From a checkpoint of a small contrastive audio-text model: muon at rate 0.0059.
Rows from block 8 of the audio encoder of a small contrastive audio-text model, named by matrix and row number. Each number is 50 + 12 x the weight over its row's rms, rounded and kept within 0 to 99. All counts start at 0. After the name is the row's rms in percent of the matrix's.
After each channel's rows are labels from the 100 clips, of 14848, where the channel reaches its highest value: "loudest" is the band of the loudest frequency at the time of the peak. Only what is clearly more common there than usual is listed. The data: single English nouns, adjectives and verbs, spoken by a formant synthesiser in many voices.
# conv: width-5 conv, dilation 2 (encoder.blocks.8.conv.weight, 192x192x5, each kernel summed), inputs 144-191

conv.118 097:45 39 28 38 52 58 60 39 52 44 62 42 49 51 42 43 40 19 71 50 45 59 44 38 49 69 47 65 45 46 42 42 55 25 45 50 36 49 44 69 44 47 37 40 62 48 59 56
loudest: 500 to 1000 Hz

conv.143 101:74 56 54 53 30 60 51 63 58 51 28 58 38 64 57 49 50 53 37 38 52 47 48 77 55 60 40 63 50 37 48 57 58 56 68 55 52 61 46 43 65 69 35 52 43 72 40 33
loudest: 500 to 1000 Hz

conv.96 096:43 49 57 50 47 50 61 53 42 39 63 54 45 47 46 37 58 34 68 43 59 52 50 70 24 46 46 46 54 49 61 35 46 44 41 43 73 47 41 40 58 37 50 49 62 49 42 79
loudest: 500 to 1000 Hz

conv.181 080:53 28 62 46 48 65 57 61 36 30 59 51 41 57 47 45 24 52 48 27 45 48 54 48 64 73 57 63 56 56 54 45 29 54 32 60 55 43 37 29 24 44 39 60 50 55 59 37
loudest: 2000 to 4000 Hz

conv.116 085:43 35 51 61 83 49 44 37 44 53 55 56 74 42 36 33 50 48 40 73 23 55 55 47 53 49 36 55 53 56 64 58 62 61 53 42 65 57 40 31 29 65 41 29 45 47 16 47
loudest: 2000 to 4000 Hz

conv.177 094:46 37 40 67 34 59 53 54 45 64 57 75 41 70 47 51 59 64 35 44 42 44 45 59 43 58 48 53 21 44 32 55 55 53 47 33 48 42 60 69 71 27 38 54 52 39 80 31
loudest: 500 to 1000 Hz

conv.123 089:64 73 58 71 48 43 59 40 47 46 32 53 79 52 31 48 63 53 49 33 48 40 22 31 21 30 59 53 50 52 43 48 22 46 39 51 44 49 56 49 37 58 54 37 46 39 38 51
loudest: 4000 to 8000 Hz

conv.3 120:55 51 42 39 49 50 35 71 44 33 63 26 33 46 37 42 93 44 46 61 49 56 63 52 47 37 40 36 64 52 35 55 44 58 56 59 57 67 55 49 46 74 61 44 30 44 73 36
loudest: 500 to 1000 Hz

conv.9 095:46 33 56 53 35 36 58 53 55 50 26 51 48 73 66 67 17 67 57 37 55 44 31 42 60 53 62 68 43 50 36 59 65 42 38 47 53 29 60 36 58 29 69 57 20 54 53 45
loudest: 250 to 500 Hz

conv.140 116:37 16 71 68 47 41 53 55 76 55 54 42 62 53 33 48 58 62 56 38 39 63 43 67 57 32 40 33 60 51 55 41 50 32 64 63 58 44 45 41 32 52 28 39 50 57 66 55
loudest: 500 to 1000 Hz

conv.134 103:43 65 77 49 52 50 52 61 55 62 58 28 26 50 48 53 40 22 67 42 47 45 42 53 60 54 60 51 21 59 68 47 59 60 45 37 52 31 40 67 68 44 60 53 50 53 50 60
loudest: 1000 to 2000 Hz

conv.19 124:37 52 61 42 61 59 47 46 68 57 55 42 51 70 52 40 36 59 55 58 34 71 44 55 54 53 57 45 64 31 57 46 55 86 51 41 48 32 67 37 26 29 50 60 50 65 60 40
loudest: 500 to 1000 Hz

conv.93 080:60 48 31 53 56 66 45 62 50 46 33 76 50 41 47 48 40 48 59 49 27 31 48 44 25 28 51 58 64 56 61 37 26 55 54 57 40 40 63 51 69 57 67 57 45 52 60 65
loudest: 4000 to 8000 Hz

conv.49 100:48 81 54 68 53 68 43 64 38 26 49 58 60 54 62 47 57 31 75 59 53 53 51 75 59 51 56 30 32 34 71 43 39 66 43 52 61 44 48 54 48 58 54 54 48 67 77 48
loudest: 500 to 1000 Hz

conv.27 102:57 34 47 49 34 53 75 75 71 43 62 65 39 49 48 58 44 53 43 64 30 40 46 47 50 48 61 58 52 62 52 43 44 49 34 66 42 45 39 53 46 70 52 47 51 26 58 55
loudest: 500 to 1000 Hz

conv.102 081:43 49 46 17 47 50 24 55 59 51 52 47 56 43 46 58 58 61 57 58 43 62 48 48 38 57 46 60 29 52 45 46 44 52 47 60 43 69 41 41 50 44 43 67 42 36 54 31
loudest: 2000 to 4000 Hz

conv.97 096:44 33 49 54 35 65 62 46 85 48 42 59 31 62 40 33 65 50 44 58 57 40 36 45 43 42 23 60 62 60 45 53 58 47 49 40 47 53 58 61 57 62 71 53 44 50 50 48
loudest: 500 to 1000 Hz

conv.152 101:67 53 56 53 42 46 43 58 46 56 32 64 48 48 38 48 66 74 63 77 42 69 43 30 56 22 45 48 49 56 63 39 44 62 52 49 41 35 49 38 39 17 43 63 64 52 65 39
loudest: 2000 to 4000 Hz

conv.82 110:31 51 54 46 66 47 63 68 37 53 55 54 58 45 49 49 65 32 54 51 47 71 51 53 44 67 54 41 54 58 54 58 39 59 49 51 51 54 54 26 46 47 64 47 33 48 43 68
loudest: 500 to 1000 Hz

conv.81 094:39 61 38 46 42 54 44 57 53 52 44 33 42 50 41 49 41 62 57 72 39 47 52 53 57 55 36 50 48 36 53 50 37 91 43 51 54 36 51 38 55 38 33 53 61 48 49 50
loudest: 500 to 1000 Hz

conv.92 148:43 68 55 17 56 78 46 55 59 65 52 48 43 46 43 52 58 64 58 50 41 55 56 56 65 46 33 39 40 33 53 41 47 53 63 58 39 41 50 56 47 49 53 37 65 37 45 38
loudest: 500 to 1000 Hz

conv.155 107:48 32 43 51 72 45 54 40 51 43 42 42 41 37 37 50 61 39 57 27 60 55 46 51 49 54 47 52 71 60 65 54 44 47 48 62 49 74 31 54 37 50 44 58 33 36 58 64
loudest: 2000 to 4000 Hz

conv.147 113:43 60 49 68 20 47 53 57 43 56 48 45 46 51 30 26 78 44 45 61 45 66 51 36 34 35 41 73 61 44 59 63 61 57 44 55 33 46 56 43 58 57 41 53 51 38 60 28
loudest: 500 to 1000 Hz

conv.114 099:33 74 61 46 47 64 29 71 56 36 51 30 48 39 26 35 56 26 56 51 40 54 68 37 41 62 59 40 60 54 48 43 59 62 47 45 55 32 51 59 44 61 54 61 29 43 36 30
loudest: 250 to 500 Hz

conv.76 111:36 79 64 34 44 54 59 47 59 51 52 62 42 46 68 33 36 49 53 54 57 37 54 40 61 47 56 32 50 45 30 52 51 49 58 49 38 38 68 60 48 27 56 45 29 39 35 51
loudest: 500 to 1000 Hz

conv.50 100:53 26 54 27 38 46 52 53 36 48 57 37 35 34 35 33 41 44 65 61 47 40 40 19 74 58 47 26 42 41 49 30 49 40 52 45 62 53 60 45 40 43 38 38 37 46 63 59
loudest: 4000 to 8000 Hz

conv.169 089:57 40 70 40 32 44 42 53 36 64 57 35 70 72 43 54 45 50 48 37 52 83 48 52 60 63 63 54 49 50 53 27 51 75 61 43 48 65 58 50 53 40 49 51 56 52 28 53
loudest: 4000 to 8000 Hz

conv.54 108:42 49 49 40 57 37 51 53 74 33 48 47 24 51 43 59 27 56 57 40 46 51 57 44 52 76 57 13 44 44 47 59 58 55 62 41 49 48 64 48 58 59 67 44 58 47 47 28
loudest: 500 to 1000 Hz

conv.39 106:51 56 48 48 41 59 40 58 45 55 45 52 57 56 57 65 35 56 40 51 45 50 70 58 53 42 61 49 64 25 29 60 51 42 36 43 39 35 67 60 34 74 59 36 35 53 46 28
loudest: 2000 to 4000 Hz

conv.36 103:40 68 58 52 63 36 33 45 38 53 61 47 63 31 51 37 48 54 50 55 60 60 45 58 27 47 28 51 56 46 37 49 52 38 72 37 59 52 45 64 53 58 68 67 34 53 36 40
loudest: 4000 to 8000 Hz

conv.14 097:52 42 54 40 72 56 61 45 30 72 57 43 54 49 46 51 52 34 33 32 44 57 29 82 45 51 52 64 61 41 64 37 51 48 44 34 51 46 52 55 36 56 48 45 41 36 38 57
loudest: 2000 to 4000 Hz

conv.79 105:54 47 49 55 36 38 68 63 66 48 08 64 30 51 48 57 46 67 59 58 66 31 77 49 35 54 49 52 76 43 61 66 52 61 56 63 44 57 28 47 69 45 47 48 63 49 50 68
loudest: 2000 to 4000 Hz

conv.178 097:44 51 43 46 73 50 58 37 65 40 17 64 65 45 19 49 45 51 53 35 67 47 49 56 30 65 58 52 45 61 57 43 41 40 59 68 65 45 55 59 44 47 66 59 42 49 38 45
loudest: 2000 to 4000 Hz

conv.112 093:38 49 33 53 25 36 31 67 55 63 63 45 41 81 65 50 43 40 46 49 39 47 53 48 43 63 27 46 58 40 54 48 53 54 49 50 39 51 57 43 46 31 55 64 30 61 49 44
loudest: 2000 to 4000 Hz

conv.119 101:44 35 53 44 59 49 47 45 48 59 52 50 52 55 65 54 30 51 64 61 38 31 55 49 72 48 58 64 51 64 47 54 69 25 40 47 41 47 61 47 40 70 53 65 55 36 28 69
loudest: 250 to 500 Hz

conv.148 105:61 72 46 25 72 64 38 56 59 43 58 63 28 52 61 50 27 41 49 58 45 56 48 38 63 56 84 35 24 36 40 46 38 63 52 34 48 61 52 59 43 66 61 35 44 39 53 37
loudest: 250 to 500 Hz; 500 to 1000 Hz

conv.77 105:35 52 76 35 44 42 57 63 61 59 39 59 47 61 45 39 66 45 66 46 44 64 56 57 26 43 58 31 60 45 56 40 40 54 48 52 22 47 42 58 56 60 46 65 50 45 63 58
loudest: 2000 to 4000 Hz

conv.99 102:46 62 37 50 59 65 73 66 60 42 61 62 33 57 70 57 42 41 49 61 54 48 40 47 21 65 58 57 42 63 71 57 60 66 35 49 31 29 57 49 53 56 52 56 71 54 44 51
loudest: 4000 to 8000 Hz

conv.142 102:48 54 72 36 34 28 38 54 58 77 68 64 64 26 51 38 70 42 44 40 45 42 53 49 49 45 40 48 60 38 58 38 35 43 53 59 42 45 60 56 49 67 55 42 48 52 74 65
loudest: 4000 to 8000 Hz

conv.111 122:65 65 42 43 41 44 39 37 55 43 44 37 23 41 55 40 49 51 59 38 52 44 29 57 52 44 40 48 17 40 61 57 74 39 36 43 49 52 60 61 35 44 44 52 48 48 34 48
loudest: 500 to 1000 Hz

conv.47 077:60 58 64 44 65 64 31 53 52 36 44 53 59 58 43 44 86 45 70 60 51 49 68 60 45 75 40 49 41 69 32 41 47 53 48 52 69 52 61 48 48 48 69 46 34 44 48 27
loudest: 4000 to 8000 Hz

conv.18 108:73 57 62 50 59 56 62 62 61 55 36 48 47 57 41 71 52 48 59 46 36 37 31 41 50 54 53 61 41 60 37 50 52 73 45 51 51 48 61 29 33 67 59 36 37 59 57 55
loudest: 500 to 1000 Hz

conv.151 091:40 53 59 46 46 50 30 53 36 62 31 34 46 47 35 32 40 34 39 46 40 70 63 45 50 49 56 56 57 46 46 42 36 65 66 52 68 40 34 25 62 51 66 39 53 42 44 64
loudest: 500 to 1000 Hz

conv.45 118:57 44 36 62 59 79 48 48 31 33 36 44 27 50 58 50 46 60 54 65 43 35 43 65 54 57 53 61 67 48 60 49 62 51 39 48 43 38 39 50 51 41 31 64 71 54 49 61
loudest: 500 to 1000 Hz

conv.131 092:39 54 74 76 34 67 66 49 19 40 41 37 68 47 52 31 53 57 25 40 47 45 42 57 35 37 68 50 59 34 65 39 46 61 34 31 59 35 62 40 54 73 58 39 53 63 36 51
loudest: 2000 to 4000 Hz

conv.180 101:64 50 50 43 45 70 52 59 42 46 38 64 38 43 54 33 40 51 39 37 32 45 29 48 55 40 61 51 50 47 39 44 61 37 37 26 68 29 47 48 45 57 62 59 22 44 47 68
loudest: 250 to 500 Hz

conv.57 108:39 62 49 45 41 39 43 37 46 49 60 58 87 72 35 45 43 59 59 81 51 37 34 36 32 34 57 52 35 51 55 51 58 61 40 50 45 52 30 51 41 46 46 61 55 80 35 44
loudest: 250 to 500 Hz

conv.188 090:55 47 47 57 41 55 65 47 74 58 45 58 35 23 56 42 35 51 54 42 56 39 63 40 49 25 46 50 59 43 34 43 48 47 64 65 53 48 48 38 78 52 75 52 33 59 60 60
loudest: 2000 to 4000 Hz; 1000 to 2000 Hz

conv.55 103:54 44 36 41 45 51 61 71 37 51 44 55 44 74 68 52 36 33 49 53 41 62 54 47 58 64 54 45 28 32 61 37 72 62 42 62 74 51 64 59 68 42 67 44 47 49 37 42
loudest: 4000 to 8000 Hz

conv.24 106:32 53 58 52 47 47 63 59 35 64 56 59 45 61 47 43 78 38 49 49 40 58 37 74 47 27 53 39 58 52 32 48 55 70 37 73 40 36 58 22 53 47 40 54 21 53 31 40
loudest: 500 to 1000 Hz; 1000 to 2000 Hz

conv.182 089:37 45 28 35 39 28 58 57 75 45 59 34 46 80 47 60 77 58 47 57 45 50 60 30 46 42 26 43 40 69 44 66 64 36 50 42 63 44 60 60 51 58 57 35 30 46 51 27
loudest: 500 to 1000 Hz

conv.175 098:50 59 61 38 31 51 59 76 63 64 34 47 37 50 62 47 54 53 53 56 87 47 59 47 67 42 52 39 61 59 71 43 59 70 41 61 37 48 53 61 47 42 34 56 35 68 40 32
loudest: 500 to 1000 Hz

conv.163 085:44 44 51 41 57 30 31 45 54 49 30 45 37 45 38 45 43 54 49 59 30 33 44 57 59 76 56 54 37 45 49 43 21 60 37 52 40 39 68 71 42 70 45 49 40 31 67 59
loudest: 2000 to 4000 Hz; 1000 to 2000 Hz

conv.25 120:50 44 50 55 46 59 45 37 53 70 48 42 43 58 95 28 25 61 48 41 25 41 62 40 49 57 42 55 55 60 71 50 66 37 71 46 27 37 39 58 49 60 61 52 40 55 45 45
loudest: 2000 to 4000 Hz

conv.171 093:43 57 67 17 44 32 29 70 66 46 66 48 50 59 46 40 57 46 54 67 66 41 49 48 53 48 67 64 47 32 36 39 39 53 57 56 34 64 71 37 42 45 36 59 35 35 59 63
loudest: 500 to 1000 Hz

conv.63 107:47 74 45 47 36 56 51 46 59 60 46 43 43 53 52 36 50 52 41 46 44 53 36 65 77 28 42 42 31 40 58 36 51 48 41 42 59 68 56 44 53 52 43 50 57 43 76 60
loudest: 250 to 500 Hz

conv.110 091:42 43 45 42 69 42 55 44 22 63 62 48 68 45 35 26 40 66 40 53 70 66 49 38 49 63 57 58 32 52 55 63 51 56 39 66 45 52 56 50 34 44 69 63 48 66 38 46
loudest: 4000 to 8000 Hz

conv.75 098:58 73 48 33 46 59 50 50 20 39 30 46 60 67 60 25 37 35 57 55 44 62 52 37 31 67 55 42 38 54 48 35 45 54 50 49 60 54 47 57 57 48 51 62 41 61 62 52
loudest: 250 to 500 Hz

conv.190 078:54 39 61 32 47 65 32 69 27 36 56 67 59 40 27 30 46 61 63 55 52 21 40 59 54 58 39 60 31 51 56 27 58 65 51 57 42 45 30 38 44 46 44 74 32 48 44 63
loudest: 500 to 1000 Hz

conv.130 089:61 31 49 29 55 48 56 57 42 46 47 42 51 68 36 47 69 60 37 41 38 50 51 46 45 62 47 66 52 47 62 49 40 34 59 46 41 47 41 62 32 47 54 49 54 42 39 25
loudest: 500 to 1000 Hz

conv.127 097:57 30 46 70 76 43 34 58 34 48 54 60 53 78 66 20 64 34 52 60 43 58 43 45 51 35 44 54 32 57 57 44 54 52 32 65 46 33 66 50 51 44 62 37 50 42 58 42
loudest: 250 to 500 Hz; 500 to 1000 Hz

conv.89 102:44 61 52 48 43 66 35 62 19 39 53 69 53 27 42 63 62 34 46 64 60 44 46 50 55 53 64 28 54 67 43 47 47 63 51 41 59 57 50 55 41 46 48 78 38 31 55 47
loudest: 2000 to 4000 Hz

conv.161 090:40 66 48 27 46 40 45 41 55 39 58 56 30 31 49 48 46 75 44 50 67 45 67 62 38 43 51 38 50 50 49 47 66 36 38 45 44 67 51 42 46 35 41 53 30 69 38 62
loudest: 2000 to 4000 Hz

conv.141 125:31 55 61 54 29 43 51 51 61 62 60 44 48 55 59 31 48 74 51 67 52 27 28 46 57 50 48 44 51 41 35 63 64 60 38 43 47 39 62 51 42 59 61 39 48 37 62 43
loudest: 500 to 1000 Hz

conv.5 086:72 31 55 54 67 42 59 70 20 37 39 75 30 44 32 46 46 37 37 63 44 37 44 58 42 35 43 66 59 63 35 47 36 44 35 35 29 53 47 31 53 36 39 43 44 31 59 47
loudest: 500 to 1000 Hz; 250 to 500 Hz

conv.60 085:50 49 66 45 53 47 48 56 46 39 61 54 41 57 69 47 67 21 59 58 30 42 50 50 51 56 63 39 41 65 49 51 42 43 41 83 83 62 52 46 52 61 43 49 66 25 69 49
loudest: 4000 to 8000 Hz

conv.103 107:66 57 28 57 51 66 52 54 34 59 63 64 41 31 56 54 62 69 32 51 53 50 34 64 72 17 53 63 52 55 47 45 36 56 40 50 58 58 59 54 43 54 50 60 62 30 28 45
loudest: 2000 to 4000 Hz

conv.145 096:50 55 46 57 28 44 47 63 41 44 28 57 61 44 50 27 42 77 74 65 55 42 26 36 38 52 38 35 71 60 51 47 27 36 48 36 40 54 41 66 44 48 65 52 50 54 57 67
loudest: 4000 to 8000 Hz

conv.70 093:36 30 70 42 64 42 63 55 45 54 42 62 51 39 63 46 66 32 49 34 19 68 50 68 40 48 48 62 57 61 28 61 54 53 53 54 58 40 47 41 64 65 64 44 50 46 70 63
loudest: 2000 to 4000 Hz

conv.53 090:43 44 70 65 49 68 63 60 52 50 49 57 35 22 57 49 38 68 38 35 41 60 50 50 72 31 66 49 58 41 44 42 51 48 45 48 45 45 47 56 49 65 54 69 22 42 44 50
loudest: 4000 to 8000 Hz

conv.174 102:60 41 42 46 37 25 49 53 54 40 42 36 40 67 39 35 55 52 56 47 45 30 53 49 43 40 44 48 48 63 45 29 42 50 53 51 41 52 62 28 52 26 62 61 42 38 75 42
loudest: 2000 to 4000 Hz

conv.83 096:45 56 38 45 45 39 63 57 61 60 57 50 35 61 68 52 57 76 36 57 51 65 58 49 53 59 63 40 30 67 27 55 53 50 46 65 45 30 60 49 53 31 68 41 76 34 45 41
loudest: 2000 to 4000 Hz

conv.10 103:52 47 45 52 34 56 56 25 61 50 49 64 41 55 45 64 47 25 35 56 61 41 61 52 62 43 62 73 59 67 69 54 51 34 61 60 73 33 47 60 34 41 29 53 52 59 47 55
loudest: 2000 to 4000 Hz

conv.28 094:59 44 54 56 41 69 38 72 57 47 53 47 61 26 52 59 59 57 75 52 52 35 48 58 42 28 64 53 64 45 56 09 60 51 46 49 70 55 46 60 57 58 60 70 42 41 54 57
loudest: 4000 to 8000 Hz

conv.133 090:53 54 48 53 60 31 51 64 54 56 51 64 61 33 49 39 45 54 83 43 35 49 44 37 32 42 50 69 53 60 67 33 61 54 41 47 47 48 48 37 66 54 53 37 35 36 55 48
loudest: 4000 to 8000 Hz

conv.158 092:27 50 42 47 50 47 64 52 32 54 42 54 56 31 39 37 44 59 30 63 55 50 53 55 32 41 32 63 47 59 49 42 39 67 62 52 53 68 62 32 61 59 41 34 58 35 67 64
loudest: 500 to 1000 Hz

conv.165 101:35 54 76 51 50 51 47 40 40 71 45 51 32 56 37 50 56 59 38 40 76 40 16 40 78 49 51 62 77 55 49 41 53 60 30 54 58 59 62 44 51 32 54 50 52 54 42 37
loudest: 2000 to 4000 Hz

conv.105 120:55 38 56 49 72 47 70 36 68 34 51 46 46 56 51 65 64 48 80 48 31 42 45 67 50 54 61 40 65 56 46 28 53 61 55 48 51 39 28 56 71 34 50 42 44 43 65 35
loudest: 500 to 1000 Hz

conv.34 098:37 45 49 44 53 50 57 64 37 49 65 66 52 47 52 64 48 58 53 59 57 58 61 60 65 40 73 46 34 45 41 39 40 49 54 50 58 58 34 39 46 70 50 40 53 40 45 60
loudest: 500 to 1000 Hz

conv.44 089:55 40 28 59 56 30 54 45 58 45 37 40 42 65 58 31 53 44 64 57 35 42 48 38 49 28 52 50 50 38 49 50 39 26 68 64 29 39 54 42 35 33 58 31 77 46 48 56
loudest: 2000 to 4000 Hz

conv.72 098:45 38 31 53 66 64 54 72 41 61 44 56 72 61 49 37 53 54 27 55 55 34 58 39 45 27 37 53 43 65 42 41 57 52 23 39 43 68 40 47 40 48 52 71 65 41 53 47
loudest: 4000 to 8000 Hz

conv.124 105:62 72 38 50 38 71 64 41 48 55 53 69 56 49 53 48 10 41 82 60 35 44 50 34 34 44 39 41 54 62 46 68 63 51 47 51 37 43 44 61 45 54 53 56 36 53 47 42
loudest: 500 to 1000 Hz

conv.138 095:67 74 47 30 58 39 63 35 43 41 39 49 44 56 60 69 41 32 59 57 45 66 40 55 59 64 65 57 27 42 49 48 47 66 53 60 61 36 62 43 44 50 46 43 66 45 60 42
loudest: 500 to 1000 Hz

conv.156 102:48 46 48 41 54 44 41 66 44 48 51 38 56 73 52 61 56 56 47 43 39 14 67 65 55 55 63 41 44 58 40 43 45 38 43 54 59 26 46 49 40 58 29 75 46 35 28 22
loudest: 500 to 1000 Hz

conv.135 096:57 51 71 64 46 65 60 44 64 65 59 53 60 59 49 43 57 38 27 52 44 30 43 35 51 80 38 45 37 60 65 51 48 56 64 50 44 57 48 50 51 66 53 34 60 47 49 69
loudest: 1000 to 2000 Hz; 2000 to 4000 Hz